Rows from block 4 of a small sound classifier, named by matrix and row number. Rows with one number belong to one neuron. Each number is 500 + 50 x the weight over its row's rms, rounded and kept within 0 to 999. All counts start at 0. Numbers have three digits each.
After each neuron's rows are labels from the 100 clips, of 14848, where the neuron reaches its highest value: "strongest on" is what is common among them. Only what is clearly more common there than usual is listed. The data: synthesised imitations of 52 everyday sounds, one a clip. In brackets: how many of the 100, against the usual share in percent.
# fc1: MLP up (model.blocks.4.mlp.fc1.weight, 384x192), inputs 0-191
# fc2: MLP down (model.blocks.4.mlp.fc2.weight, 192x384, transposed), outputs 0-191

fc1.279:548504432510536451389490550504464490405568454504448455497486585451562525511602531460465475524468514528450542485447503452445486496462478509528526482539551476555525596471565570487493467460495479467535578517532584440571583448519398388451475513508486505587543482442446536445531412443529413479415553516556511503587561499523539495490487611496428444466500460425389542523435542587453473527479469484577446562543494482609496476491531576554462552498496527481352524480512468498514550548355516549445451531499471536533475602555489440548514480498453464433560459601490554484493523490573530537
fc2.279:496558375464505527544427569546507480449401465488526583516469391488536512524567450528415515477492592529612521446420471435456491412454531470513494492493595539514489504505515570486472561527496417513551486562443516530535453470555566493487447551543367517525568430521394466470351523486490585451472421556489474537544498500512430588511541549602447506494507482399419571533465513471502466483521439474535608582501479544544409493512550496477486513501494488465471508494540471464545474521408549452557458494539460552463473618501598464472487439532506571497466460604421498500475517518527480444
strongest on: electric buzz (99 vs 1.9); machines and effects (99 vs 21.7)

fc1.246:462503481514454537480478530533425489506430511581478540470564449433496509454542492536478540499474559497482469548464492474510512516536465441547507471558531516468461440577510495507557522531442552455373435502453503584555469538433464516454468608513451513487489504543534437522485583547551505543487504533473441507543389454495474521434444631509357500458476511465442503576553575582489480492475437520458539483505496465522577446527493513551527513484503476467538459591431562471478522561564507433653554609393476530532444522583545458504403455463387585523522429496452480487350436534417506435
fc2.246:475531486464511614471433568498498546544466530537467569499604565388577434476632577479483599399440554427535505477516417530430500420491481510510462451604524523482537488508434489524494453502543535425505454614548520501503576562499449496522419524518513479546469378466538531427526516583513507428471534529516502514542500487461485485407479503506459491486427481493557528491431536502443457455480533479525486507536515510559475487563519451537460600470512435354486454516565512448501558513544465529484467514449470551443418532556415437408463538483506500399601429501402589523468507533584467489
strongest on: household (52 vs 19); doorbell (51 vs 2); mains hum (33 vs 12.8)

fc1.185:518438481501617550469594475517457469532491494543458480502544509438521572476457452430453573458506488472509488438514544517460507440533496417509571500591436477456480533468570601475426400505483496450538537542446553478524541472482504436515520531538488460426552476455396472499521489468550476409380514422476559409551562592427560467466455606473479501513471453548459473523503505504465513461500540465583557530544483476568465474521540531511453509480416430513513519497500540510590545477434461436365556609497404553531457537610442511435567636470428525472580496473506564458515425538543567491
fc2.185:560479516468509469499515484500456502496523385523604444533373429513450582560497508451501407547530470520523505513407469415457479550582524465471501432434479553523499478545578519472559481403507516449509554499551546488530496492576503522476503573520558465514493535477437406590527473419532489585406501448473570511488451517491447488560449497507557547426508478518444494589541524536528461558439425454567436546545455381536476483324491528448446458495485549550367515515466521530533493424425505559419577511579547583537543523506556488453475518439556544470518541487491526542456541608541537463
strongest on: text has "noise" (63 vs 24.5); spray hiss (28 vs 1.7); clipping (27 vs 8.1)

fc1.78:508514520482539480504558540533480606468502416536478453458603491514517486611484496617479433450450519607525498571485362540467453552518487491521563554512513575453533489530491507480524498519449521517519480438474538522651575589581434399497381492483521398519514407423518411465463497511490425529477470457506466592587574503546441554522525548517461471467519399467430534481439508516463483467579552393518524479486491457546426503511487480492524424541477475506454481561443594468505485493440549534511564508514484553527588474501501560465461454505431553550584525449397482466464493556400490530
fc2.78:532482418523482454610599514463511508552454587472614483525493441549564498580500485583442499579425520537423569494415515466483476497474557424537542505578504446447571417543505515532455451564541511568436411411430457499579455484463449545496453417513516522495466527464452546536423451404520578569504481518522514458465462489451507536522508494527470562561440468411427507477443508495438572515583410529562529443496475559415466472514489385476553464499558498464454462511543478548487438518458495528439558378469470529507427358549536436518502480502556490420494455500450465505479573590487513495
strongest on: beeping (65 vs 1.8); signals (65 vs 11.4); bird chirping (27 vs 1.9)

fc1.346:464499463399608538495551490505477441546449434449541536453390470521447518501492503497425501553490585494501510459529476469503541537546561435490547457501404485456548544475507541452537462468401376426511512467503613504517525483530455491510555453531460460503599400499448455525489461520457558491520442486539472447459516590491582565415504479468467510417470497543508425484526548509488455398466635443473477513568455453499465510491509566457484529545450568502389513554572552476418450482529664460473498576515429504541512576541543545442473450477567519531567543555601501437504542552490601521
fc2.346:478490554530519488439490508534487486513533509482470485383586471510487496358536532428471437500445510485504387468608518512556476534535481607550560461436548529412438484460526451548562540420487518544481531520447513512530467563533386489438492569490531374469468353500472475511483485456533522560490432488464572520458507482513405541383527517450420529497414522582461490480514477588546521493506487487463491530605475547439562466458559530434431421513495519469509497591422570509493575481576526511544467534506500448402439539533583522522476466613519544564530479565588454548478508564464541500
strongest on: text has "noise" (76 vs 24.5); car passing (67 vs 2); group: machines and effects (67 vs 21.7)

fc1.120:554549448462535502378487565485469468412540500504433497481472601494591565471611491465525458553502509504470437474421521528481507440537493552510494492591475528501531583528510500446456527498481500435500519463464600489572561516577403414461499511492506527541565503471426529470473423443556391442453516537580470574546559519568487531442514590504480533517544459480419453489448500586436444496450490536550491540475506495574475466498478525547433534528495466454385461425500523471457529547372522525461436537417486579539581577581487535459476477431525489455668420547537501524495533506594546542
fc2.120:440575456458473502553457567487460517470460482446555581491481474473490528561555480582446549488487557545560517479412518490479489443468392532474493520466575538534487483423494582486510565546507467506581459517537524545496469447446568486515443531572374505497538471553401502393440528467537625597460442537466450486528480518524476599535583501637452489523550484405456603479481498443459450426530477512538574515439539499503505428492557515458537557487514501455496535510586486466478475499396563449566404470548444529484526530506565425502441415507484469471452414590412523570484555494484405438
strongest on: electric buzz (98 vs 1.9); machines and effects (98 vs 21.7)

fc1.115:566487567487469437481571455523447633364565496588456497527431386521548446469556430517450505479502527525426399493472486483454522526461516457542550484534412536468397467505517443544581462437500509462528510448508550549562585509574444465465468459490499450501553426515469484615591457560496441482486451560498539566529482523514504569507457589427386522537470508437409482493472500574524576560462484505484569602515460493479494514494489536498497492544533485590480484581438443482448499476437496517463499480514505498445576501476541549671441424485507434533565515523530589541462457506417468513
fc2.115:427370409479554567489469511415468484430606480552513498529483497533465451512466487489507496569509515570419589525533552551527523602461493351510492439422453498522512458464536554568480489524450513530474455529398538529485509526517468523484522491529499555541451564485524609479465434366524493426461441474512494456569538434467462497434469468481588541526477544513544467400589560450513452418545560486476475536515435411518530579520433471477518520491483534453479485537490556594527522509405504543493556402492555589497399487479637443544543507518399521466558567469488568503475492517567513479
strongest on: machines and effects (52 vs 21.7); engine (51 vs 2.1)

fc1.56:469475444481557576445547516602526467528462481510459506529526434420576507495575544447505530422440503534495516456523535563551486484431475553596478522484542449445495463539570504586501512515519394493456514476392548484567556450508413372517408602470583530526590471553438445455522454545474403597474528548576461428559499430442461547531480573426447495450562425413412560529552511559596508515490471447561515500542512461594468496497464548537520569507527489557516530525489513524550540459478488491519486545434433480448435501572442385483457549508401518554513493598506561482446510482508511511
fc2.56:503507405430484505513542503440595496439455474540470601459403472452552546546562547437512508473459503496502556431414545452489530469613543424586467483433519548454540564553488511562462431528530563419539429508439452476499512476608476484566563596601451475607506475494458457586471419535533561535416436528465481512547493552482421455488490496458505539476425403438452491520457488449546536522519507572524401516504443546568441420475519457614535534488486488473500503346496528492511527546459401551492532531465581507447504568459503515526478523460581448472469466531419507504544489497537428450
strongest on: household (88 vs 19); zipper (78 vs 1.9); rumble (33 vs 12.5)

fc1.25:460404424505501436542469450525506502436525530513497564593462509513606479431533427497552487491516504531396422457491523619493506415513576511456535507582519489505540486497484458539559587459500448413464508468400489504557553487571419558484507478534462436573529414591541484562631389508462480473463462531576478602619505504599450492492550494465505494516452434457492453496446497545487510453475458530460497452561517371550554521516543537495487462529494434577469525524385484414468541456513448572480581583475540592461465528426478540505473480436498416501550470432531464462433501483497506521
fc2.25:431447545570552457512475450457478558474584504495495561508439534576551534664443543438443487529435557503339456534519522579489421536491479427541536483551509425510547521407570462481498494469445448529490493520498481509489481501451503531487490556555470478520452506522513537506567416395559432534469488477472501471615546496475461544501577449456452453432469530497482471449453613514548492474579459597427451478555501436547529447558546493487565507406491565516454574477514547615481504516496502475439531485485383492573512495467454521549498469539484332482494609492486494493531545568503526416
strongest on: nature (34 vs 13.7)

fc1.17:438490469449498496468436580461474511439531549507472428532490566492582564479590532485524514419466429560510493474483589602479496474358524548511492517482587542478458570429562428442435569410520457523504452469425484528558544460459438406504538588458478420487539410586481524526553487497514472568496424484552508524531591489519455524464508435503508494503484477469472600544539508537526492488555457468522508447484552435505495516511533610558444463510512605564498425475432438483461485471458493547493531518407566616527509588467470476440459500505445450582564394565438527498362487434536534506
fc2.17:531481486492499477442517528459426487502443433509570452550519442606530575502458575495481533554452566554561500441453547396470561490521503494551456413482480512503565449512521508494432436396406483481533525497499505340504561458601469457557564569519467398520477512497419576528510524448490488497458442508473494538530483571447550557381468523437488577450471507492522455593463576459443535441526432555503514574503528567549416501585619478492466580524494492453451526499494524526486587484421504583496506542439438464529445498566474471453523476503376483471525539631463568515458537504540480440
strongest on: electric buzz (88 vs 1.9); machines and effects (88 vs 21.7)

fc1.181:484535552444425506487422455532523569439441455569425503530502441559510454493476397547461465534498564479407491476487539504464545527472592465463554438488460492496506441538483495524529533530500433455390573462438466554598589493521366533454552461509462492510573407557545514581576496542436417524454478549550476576507534473554578504487463592424499511550425488499411477547441501532520465570468489511400506494625481476472518519506499556507570495441546545567421469477480492528505498450529482589421560522477564570410468535427503528537541484498462408619488562437580496425480419490476538496
fc2.181:500493475481479509428447383452544511459620462548504506515506523492450510552484572376441496581399539492442508553507442447510434529466492423515484481541471487528619479473550565456456468401522492534587545537515519489453484530620458518513506532573489486566535478449444574549519371369492445357507517506467439509579500461482553527518518506496487529426422482471551453474542633572492567428496534547514528545565479490557557497439563451425498526427545566456512460450503585537548509472445524507488585427504554495514474523547528557549498473538457396419492571545451530481520509540527504468
strongest on: text has "noise" (56 vs 24.5); snoring (30 vs 2); group: signals (28 vs 11.4); beeping (27 vs 1.8)

fc1.376:507539514500489443449475515527407516508556561499538518471570461423575521548587519486506495464408598539460443470428554491520587454474501509475504527529564503525527545481455460451502503514481523440534435482451587640529512498538513392485496552569442390465539411466413487457474481520469448531464517562524473452460512537506522591487436504495394547475543441498514527529408549564567446420500517480563489538466535479556539412523461580473467552460539410460382514480561472481374454539400561505469508551476421476472486567525442428474493461490517542462580408621546584433503435511543527503
fc2.376:456541522426434486536442607453557504473538509450529610461412520509583476550547493502518536516356575487526457387436570472510525522497461481543438491506481585598543535442412524396510520555501487495591479490596531502532572592552520502471538542515357497513477493567476592463476414472561493563480497496500473509546527547509491518541492447513495533482523531445521608519471549451533501507542512587556491648444461470485443440493444533505447511388589517449479402451495509479499517590462493527470405504494497532508488546457509483537449460542563500555516463581386541435512545480516446464
strongest on: animals (84 vs 15.4); mooing (80 vs 1.8)

fc1.77:486474532444570453456513531602424573484490464522516447451544415488529507542510446552524491402432553487455452586589479573427512453485472507565593438549499585492472468508497487464560442522485473491436519458512510527621569529556383492526445496506567381530542428579599500542475483637480474490475416567488517564536514439513614523496501506520490502508493515406468481526438431449518474527518485424503530517476527459517466390549473531560582462466531385476500472515499474531527486577475490529512456483551439511597525491533516501445383425534373491508546454443502515497493456576395511488
fc2.77:538471481562487496508526516469495549437600580529485415455526485604549540474408396609533544468466438504514510577398595511450437430441527460487521604590558511450458410476539558493510520515520470631405505522412451525529402528498469536508477448504453514510442518529462482535458502474498532473501522510538552539462500509539512518604415529540443492549491447544496451529391553454441534538477446574602608534534593533495489469475471451432513463517545516570455504483452483563541521532466571506479495436573434578486439473532472541537484466579499558511438417439503390450467525560465455544
strongest on: beeping (51 vs 1.8); bird chirping (36 vs 1.9)

fc1.359:433556601468516514440455530511460475520492590528519539433618532537552393397525440540445561507465590530489451521579618527488540541530635506474571463491467456508525503483508506486508443468479491393439494501512517557503496490490458561498455516534492470507558441582437473602508406504633512520450542448564509479491446541538555465416496459473595497461505564530438500466538546531468557566505557557496475545517520424440589560499577517437493567506570570595501532412550457445390482467486501495443487561452416470443465455532407422539484444511466519457485479448509513505466428564508456464
fc2.359:491477528426455489604424543548473554504550515455519568493500465524419478544523564481501475483498546487400476530462549441543530502490494444460526480443471510437475430512528503496517588500484509505495443507505509595473472572400575588501435503527369628433449544617574522431507489506469453452445471412564475457530426552498511465470430550554507412555442551513463533488542551513527526571566561581455522589521452509510557553543527534416536544296483521532563431551482471531477521424579449550480542507481500529576496482473473503487481578504517532364577458496472467502541485526469509446
strongest on: machines and effects (90 vs 21.7); vacuum cleaner (85 vs 1.9)

fc1.305:512526547430512460455490558607378533501432500502380452482551518461475391466531478574445564437471444471535482546522519489509466485544518538538476558551550522542531439492467515499524497448484445420520540511504492398502485449520420416450388528570451524433489524577514477490466543526494491562545479453495497500491467437537553456478505606593533461569465537459470555475491504611495533489466435494481623567534502368478518434403528491498477483507500489617501523602362478501543554449562441525483459454486471516505581538488539461551473492520432405483563487467579481520485510501349532438
fc2.305:556451456543518523552505458435503571517597518527470562572553534470539477578477561508495488482459447490439512583430595490452478552477493514450462588503447532477464528445539479476540434471543511498536481586453565542493506460476552466514606500581417500449391497478546510462560447442591421503396384497515568495465598476516459497593571515487531404526616416584412489485433559495495496517576583562497501481426497462465521525564457465464493493458542495466537401447497431513567612495535438516516454503444412545553484538568439531572435558564525533484514417505465445553492545530485519498
strongest on: animals (52 vs 15.4); fly buzzing (46 vs 2)

fc1.282:528446522461496470478467546556568531538595380509511503515465494432578545516626521499445492528451453478494532479586375531493552518447592487493429407466432559523503474490458506493490436445480482477497579486599570421541522584568392436567483449544496444590524473484566522462493462485463425498480486545498421417431445479482554418540476567478541521559543470463493460486482535526511472299406491546477506488550467456539521568555541553553491503478494538522449398535559443494465527541485479519496478560542523469497505496444457494615490501490499458488433497472499624593484469544582485464
fc2.282:631399437548532507561436523455563434470531439589433522509496478535472524599516497555434485599545570493552575443456506528507504538543437421470478582439476526456455499510521553455543542478447505428532558559532496428468532594490504426484446457490411487567473519501546450552544542485475479423457450504473424539499553484486506470539505565518499462515423643482471444451509485447500479465454556512571559595465493525467493506521599492493561527474430460540469430505503554393599664447491465511501543529473560519472494579470461541482517599528406430455470472471548528464567495469506574440
strongest on: electric buzz (36 vs 1.9); engine (33 vs 2.1)

fc1.308:594452493445629479441500608537520594547462421503457479529484513514484363487555576502536494517582431538595449512372503517525469514448482519518451469539523535560509455484497541464463488443416475532576534497564438386537528538568397388486460498555580552526614511431617443500410449538517529531524489487591493534484506522504417437547510539475519442514439549452485550538501491465493489406452452421548525604519477479415449483472538498475482499547507492478545455450453442493566538469453541548442484478469526466514586623459577412550510526543479503499487500472477543496501558471494529539
fc2.308:527542464482560609521518478519497535434476537401536537415408431501568526529394529543629573517482590521537451439547476501554495414492419444522549473556514474464438489526519559480574442551481525547533494493442561522514423565552559550555504545532483494500511467433423461445423458498396510541494472549463426493428539455534567516529531488470418580551509551549558520502493452372494454519587537533456476552449472572490406481558477466505577550512530422388520503482471519516489547616475624521508484453493452480477503503457556559426406503416469515527492470513560480499579571489442528536
strongest on: nature (54 vs 13.7); fire crackling (27 vs 2)

fc1.174:502498484444464436422434458594502494460543431538419396527452475550489488462515510543420521477478532439415476467604524505512524476457571495519439486566486488477477529521606467526489579400534503526521587571450471541483632524584447431556452517476479441437587390584465486562541544526499495477538448472459477520487494440527522503514542543510548529398442526439459477517490493643417490529439465560439470474556600500537525478487463534536470430487571545472464497459378554469520483417576552607463567550469574555480519498431459480452498488544509419530553511458555521486412523513527446431
fc2.174:507447553568436430518461446413534486467524477503542484534476563596470585532426589465410469495471462510476487541487589511532527535496463465545508446478524469473550468390546507459583524397441446590403502492442537499481527484452442517546554512457518530476386567521491493530548474441463467552475405529484481493511536509486474501498471474539504478434450527529518460505476540562494515477686496597431494441486586468542459613616447557448570566529478577497436533503408519621513489523474484471415571483478533490593440465580520546509511532563464516443542611486474445476475469539532518432
strongest on: fly buzzing (47 vs 2); animals (47 vs 15.4)

fc1.343:538466547521481494493443427507560508426483524502551460449476457521529474354500471521416506533465550467402463459507477514505603466526549434507613513498501506390501499561535499608512469455487495427443513479468560465537610529504396542507531523427407496470514352481469484521528474539515429576478463531565548523551477547508570550390573515418503466459516518526443433437465486576504508541474542555451481496578519461531542540481595527429519503477501513611484532614440525515450513427540561421438551547462486519440537443543531548511510376468482458613565544458577507506552495447496521486
fc2.343:458456475493488496477551418406456501516638541512503511442513482554469515478463562483443519481506520590422498538550558495536555623564465420485561397459422483498422531447516574509547451433517509518483433497464543553419411533513493556515495459518444504426460512424457431539623417436452436465465474438480516447455502537449468533465430469491486522489428515614436446494588576510502513441605575511394553572584463471559506537613524507470562559485508570527466537492442529490465483573540569483446601500543476493537478444558521500491492503527520549455626524501555578503484507517517526463
strongest on: machines and effects (62 vs 21.7); vacuum cleaner (60 vs 1.9)

fc1.336:471564541464524457459559475502501531513510451543434472552537499500503524498550473572401505442451536480560366484475580421558550529516466496538470474557429524549467472497554495520486437431423511504510475402433453517518520442562483436522568547615540537513566495500447423523530583449508535470640576488516514497457469558486498472457450631545475491386498522455496549540497545618498517482409506445423599522469431411463516412512434516536522537560562479492540557459443526471547478447458554545503540536485439527521553485447530430439580469539467486495584502495469551425367508414441563514
fc2.336:438501494450492490409434539535514491529407525524499485497458523576401549482530543528487486598419497538523450563599560550484577475438446501465545460457443607452549427522484519514517538598417509532450449515478507495544389440528424536493514538466564576472410460584518468477477564542389480532457426540524483448534454503486535503506515486533508477488529598554487523514515408604538400423561511543459437446460506455550524465517448434548619491574545513460556488504457577572512495437495447488432467442519465461581464434533547487476571518592477419419550537427515416538451512579501492504
strongest on: animals (40 vs 15.4); crying baby (26 vs 1.7)

fc1.313:482481569506512462456474578537436570587538528503530494442551456467496535467562525605518581483414573592506470512412469499544491525456505539428502514613564476528576563480495498541513502437523513425537491476467580521539469520514477531502504513486470542475559424422478518514437345492464475573592532466582528573498516497503550515529503461407495528492518558470449533478494492491449486523439485432525502458456518491524581413522515465448407465496652498610521465459453453499432425406441574557457453487469466463500597611463426467582505477431453513478522369506617497463508476538532527498
fc2.313:509616570431431503504435546431484473574447586471462602395550553439468511414476514474504537483461537482510422408484477482489478417515458517479462485477526578557441451524409566562518559609551439484548450400577416525463454522457594592411460583499399495482503501555570503474479543570527530526467546468488404555456450551553492553494587525524471487425489568471501617565506544494508456495523550549435534578525464553551476461499459454449575551423474507448614487497509511525509513597486463559515499573511466526554552502514437487455437474498449441505518501517533502530517468425502474434
strongest on: animals (49 vs 15.4); snoring (41 vs 2); mooing (28 vs 1.8)

fc1.203:567426520475518434526511497503401588503441416582501434407530529541462550530468514530406433459511489543464515543566473457491343469524478492560524576573618521452447465432568568511493494432512433549534434500430498397567549502512453476485360452478519461460621478506522558502495543454477549535518441482448504559530551515493485516529560489557508463513559522420456530514521391548430459521495503597549490449487518436480553516469504616537482430491542488475483463585540519479546493531536538542532427492561498617573499526490511518540503549533527528410534406514506451477513468621418509505
fc2.203:545473535500556449556581440463453520467567608439628455625479480482541478540441471577494412474579419511435491491414534533481501429418621486549523496431480468405470480542592498489486458431598564544508536574468560538566491469462598539526509469511472542489523554529432495510565427500530414499480482535580612475430531546530521512585461497493470474519541466452524408495477536523495442590503514454594468473440500460445544609544442536430477472482497470523502429548467432513497463438471574466483481495461509558513497405524446481515551571468507504504467425438514554509431508519594514573
strongest on: people (36 vs 14.9); laughter (33 vs 1.8); creak (29 vs 1.8)

fc1.23:414550507489542567477449578530447456445417514438487571510489508514546486437541490561501518494457577535523437453533547565452482445563528500579471545527477457579510466517472502476493550489534458360488451484510425493505493453468426445509466552548432404537479400506506487554579510499479422474546479524518446471580551516530430468417427532520432485513407552467483536472495550565604531460457434580452546542626490456577513532539556468531568447447428495536545475521418511425520539499574422560585565639469465476500538492449515467533463403494469409487530439475614508473438446464451515540
fc2.23:475446563511574437494429515546474550482455507523504551526564497489554570535500544523493515472429490513408487581416465526492441576477477578438543599556545547564537482523513420491515502448497493501518496540466539533529457498476562452495433519514443538464515451522525544412539497362567420559480495417510514500562602483540536471433484520496521336545554391573488465451362575586512489441522511489535514392568549538503507496423555490495394514515509637552469497522469480562501577472578441513456438493486482509500534446514494443565521533500473433483520490600487448521607469589490557496
strongest on: animals (94 vs 15.4); howling (70 vs 2)

fc1.175:483562558461453399506642466461403521517528570554486451436596516444497545455542430460453443502502466483413551532478536550526507523456483536508471498503505474427466503480501488566483534490517521507489490460519497566504547473420500494382521579522562493459498461483458540523581478457483491571462589637532533561537526504496488505537454503438442549404547423494444583595574620573524407524460466548557519410426491551506496413551482558489505525486526468477526565510551512573516460543452520510523467486564476501380461484610429419480499440630487476504513483514493624508459496487518595552
fc2.175:457464556596465542517458467484560552466568465432553508525475420553530468446461529563383529541515496573461437505530554497545502555501541485563511573447452537452517536435537455449421502443493591559454448472436498503496470466504464476581582524458456500447467450564465527575522533499545508536561391514494499562569467459484497544495556448537556481485510430424541482532507568456573419511516553545551556557430493476440401629542466480489441478444601584491536474439534450395448473507477549426488536451548573477559399483525623535582500436517527549514525558500360516507486490510443438507
strongest on: car horn (40 vs 1.9); door slam (27 vs 1.9)

fc1.244:480529613545485503530528519471506561515522582547530544449539537471420538550444542531538506494563485443540446476390520480480517526459660490463596420461362550506479542390537406499430516496522508597528435543493503494505492388495479477444463523493496527555504547556554482523450478639598463486452471500479505504485519544523535454445522496484521462458380502509468422560467456490531493518449440453450586533442555517467530537548546564508512567495500485471448488450504466505420456424510622431509508466424430504508436518515579452565447548474500496616529477384435567523456511447490456440
fc2.244:521579512496509394460504348536509451501527535452468480409439531477500386550513444574480493490544492477464450461472483491550393517544480565517548478531477434531444516507555536551477535478510395546471492520491480506462545640584472504550468467532482538537534523517489398550532409514507539560561596454511460541475579510509531407573494589534497464526527485564431476462476481576463500511496463528487592432483563575409501469438424460477392505492592515590498503521423424472591476552496565471529504453570432527378495519502562478569456492562461507461421490415546520473508427460448478552
strongest on: beeping (53 vs 1.8); signals (53 vs 11.4)

fc1.195:488483501436499507474561503516524594542498466569457548513510518530540391580550556489482490438491526465487453494470460477480492577468570507600461468430404547527516498380514532520431559472391403483486491386462485447577584493470419446471467568581578447565533443586495449578558484566554455528622544500514505518565441533405544473554457438438455451481480519479461479505522506541539391516496420470483500549507500484407465535514494543471519567499563477555518469564514555535473445522441589475495475450613430476445466473487512421554504446508553488502544416563498619461434541538461554537
fc2.195:489470467483498464578516525547471501557489402474597512453512444465447533510475428641480492553533441464528531526478465541505563430482513512473624596560471465455573530555475571490481553470611567509478476479503552522564511484430563536519467396473453515408475497478495476541494532571422563585444469451570464384394451584472501576522484577519545477504485519501558534507422552524478554485470526422544533586544528535380457503565479591473463459521492488489520433473523465441499409468518544344444475537572503512528501502559500420465531583607565542517451455512457521477561511515499497505
strongest on: animals (58 vs 15.4); mooing (57 vs 1.8); speech (35 vs 1.9)

fc1.140:514575530504446549490488521569550551504471484482528542507479507536475463499514488587506460518505537443327428463469500532509441546568552496508603396487450451503475454420525422477523451445396469436513528460528505444516569511530426486491487531545521512527547440516504432543482505501529418474563420519600422487576490458607442481471586510498609431489490575524485430563471541579537480455450451554438426555582460465407476565421547485542494556582567505544490542503453582486526525531477606525461490562436539540551516529459626499531551437532577456524532534514566528554468440484537583538
fc2.140:534518496526492497527483565458477435488454463461554530473476492601564562565515539416447474495450517574554542442446448488438478487527462460544559516461534434512510433502467540416566571448557537516524508514490497481476487498491570546488395464508406466523537547479453567458386411422535547510519484400437433554529493549476503459452530464426449573518379434476497387438460500443522549535502457451622459560535599560659543456543602500492538513513487541483534527576481555558439465546420582619552517519472504500486491511509426439524404534465546530516526542521456511475571473507465525433
strongest on: fly buzzing (35 vs 2); laser zap (26 vs 1.9)

fc1.80:582444581532425488568573458498541582512559460591496548486496516512478496508537524428458503442517359429517505551568488519495511503431504506444438471441537565511454528530523482556490447418471455596407498519556497388491479424466479460492598532510482600542469440565463486505491531436481471507483383405481536545436423535541496507528382525528561568504523530512502373552551537480543388429497405511536508497455544488529445541588475605511506569575570521465512564560490537552485453511484491535532534460499571524476469462527608375515562493579494453536478510435441527510475476492451500483
fc2.80:518479513571504537476363425459496481419520510469464491433471501444581526507410547465515494507397459552482502509544469572542488513505469472538504534476506448493552567539514507439393450478524441544560514512522511476477532553492490635526509480539409564495457471445485628459559530435471464451539502437506486563486593483526567557598650506574466417514589422457462488507445500518560500499537547516547515491436502541598485540546484435464526570467562587443578387497497497408565502547443518565453517449483531484538456565488426547524403508513481452492590523490477406490574416509540471457
strongest on: car horn (31 vs 1.9); barking (27 vs 2)

fc1.232:429399534468620535466547481476531575572466480558519500538508438436598497561425454520487610382486539561486525400468509512509487446488508505576523459565500520596527518515419425470454433511490484457481502496515431500549526481463410453468545510621561402574498470585511504621487503518518445489477554469523514498539555514531583501504496429423440495479505513472448441538550406449594500450487448474524478445438524547555467478494535497516555542522566430542445503437546484533493475504479484563508554531523382570505423437508439441508476460478484358547472510446479575497567458515559522615
fc2.232:495396501560475569524523459537520496463567460512541547586374498462569522462467425459517472431517425515522535488542492430431466559511493476462465448460527463577455477588511462510513536463497448501479477555495523495460461508392604541425476551562494639575524571530474490446556516483508388488411531436489451484430444476516513508578441470395493597552588561540549430521611455507507522536551445471487449484464492556492447526548431526482552481536467536525497459474507496643496555505552387586555533444521545495447484431549547513473419519530549524468487525480558509485497443444642497472
strongest on: text has "noise" (52 vs 24.5); animals (38 vs 15.4); group: people (37 vs 14.9); mooing (35 vs 1.8)

fc1.135:489548477526422489465425622469482398536471517559486440535478525555488493506630412467529397563426559478568516411448576517447527377508552518451556488541477453501560560507439467484459412510494462387565496474482492529458477462503491474492427562510488516488525558397563519484574526498567518389472476545607516436541508550495583542479497563509489486439456493471440499495456551470377563459498531449466571490454510486582450417540485460579404489511500496496444488402485446431491543452485505519424514563447445595527460543489518521490509568503502498526501378529590516549448545457489484444
fc2.135:511462486472531507501546523539402556469459479600468500535513562496537364539505483561576460441534571456527484515471541466454551503488570513526435506475515529546565514481547560542490518635453590494549528468575459493466491485514582479534536587545413534512535594480485485537502569512432454430498476469461477504533526540464527475510499537539517445505499605456512507527478497444499409428491428505511403600500500456468423454486582551544563477649450459518572454567535503450556441622500463482471451534539486483399562474516445417535532516548459408505418370394571493420493507461500517538
strongest on: machines and effects (53 vs 21.7); electric buzz (52 vs 1.9)

fc1.300:527455548512458480515565461495534557487546526560559581574525446438519491405541527563561403477622448403395446502459551543510510534417523515556511552400449572482476527474546423543482474485442498440450449482542497462492471466425555461435540579462548572595551469484586420501525557541528458472521418446522562453506465537535494548527468456467493492475530556492486488451521487516542497541445462495443506499497380505461417581469481539576538538535407436519513484478490504573520536436513511433585494573429534474441526459487634460561568504523521481590525499432543512485479535384472642477
fc2.300:492522527509392534501517443541578553482492604421497543391382482512533412457471473495470466489532520429481467376458539437503551451453622530475543487407488371460524519476478485533509485529469463528613522513566464455538496508551498578499489468511457620484473458532476448519480588579461540511501420509523458526447450524582464441529521536522561540439596562471419384543508518529563516605469537595417506558506454542474500509468446534488512465516531562499498488490498490453530508507470526476536631558488498485499525456461514568490477507565532409478412468374575443449469510407489512522
strongest on: beeping (44 vs 1.8); water drop (37 vs 2)

fc1.124:389478511458551537485468625553510491543456501509474525523507517500480496542550610543534549533496465545500483503450539467514506567401481465526554455531487573486577546446516467559408567438460456435561440515442479370614487482524476436545485555567530505521615522615556506559478504519551477555473478507454543539541489527454493424443557490447510400481397479510421453435479476524556500471445432477423510555503518478582522513502602426500423485539495495514540493543425543566517511418500510551580449487459468459592494628454553436591535540475473488535639476475515529507481439522497488416
fc2.124:465592527485465475415586498486501412514424494376499518410519564440459593405514491464460511502449449477458428551470522498524496561442436585431481533474539582527485563499544492550538447352530451538453480561463509527497472459466577484424501565487517551380513549499478502382506521493524476542585469494438573507444480457449437547505603550548508466531580415495405560437568497534520552596527591455457563521434542553525551476485468427459460488449501578492569473546416469516503534425502357526536460511528499470523496504524559487515462486585521550522534525554495450558488509476449478498
strongest on: animals (63 vs 15.4); fly buzzing (51 vs 2)

fc1.134:354542443416517468562599481511476482485528572494528463436580510506436496540496460478510461620623520483453498535378465504529517485441603487501529540483433488477474604434560505530432550503479532489445378579569481530528526474462536477414437555441481583491486474529483449443541484483528430519556520565558545474496494551457529561486443525483552435400446401462490492595527579533541465438442565425556520474507512445502536549521531501502504527493532522543499500458590507484481391481429540472493490534558464483544465528493512383631536484555511605484567457534467581502484483492545456565
fc2.134:513441545473482424533513512503481487480509521400551455468444523581507404596439509602482411564529505534456425570536519429531568548482579516604530463447489490493567475464586500536437529482470533548437487492468477505492516484524438557555524488483487569455463531498453518536497516494590451566520377479527525497507571586509495486575574493605548456550505476434563500463450509529408478518564551533513476566471512449445469599494454494456492414486467568543482388511498515476455423508482499473438445420647530459549440461495595542584553497640513467401521534458444524492404527481468465480
strongest on: people (76 vs 14.9); coughing (58 vs 2)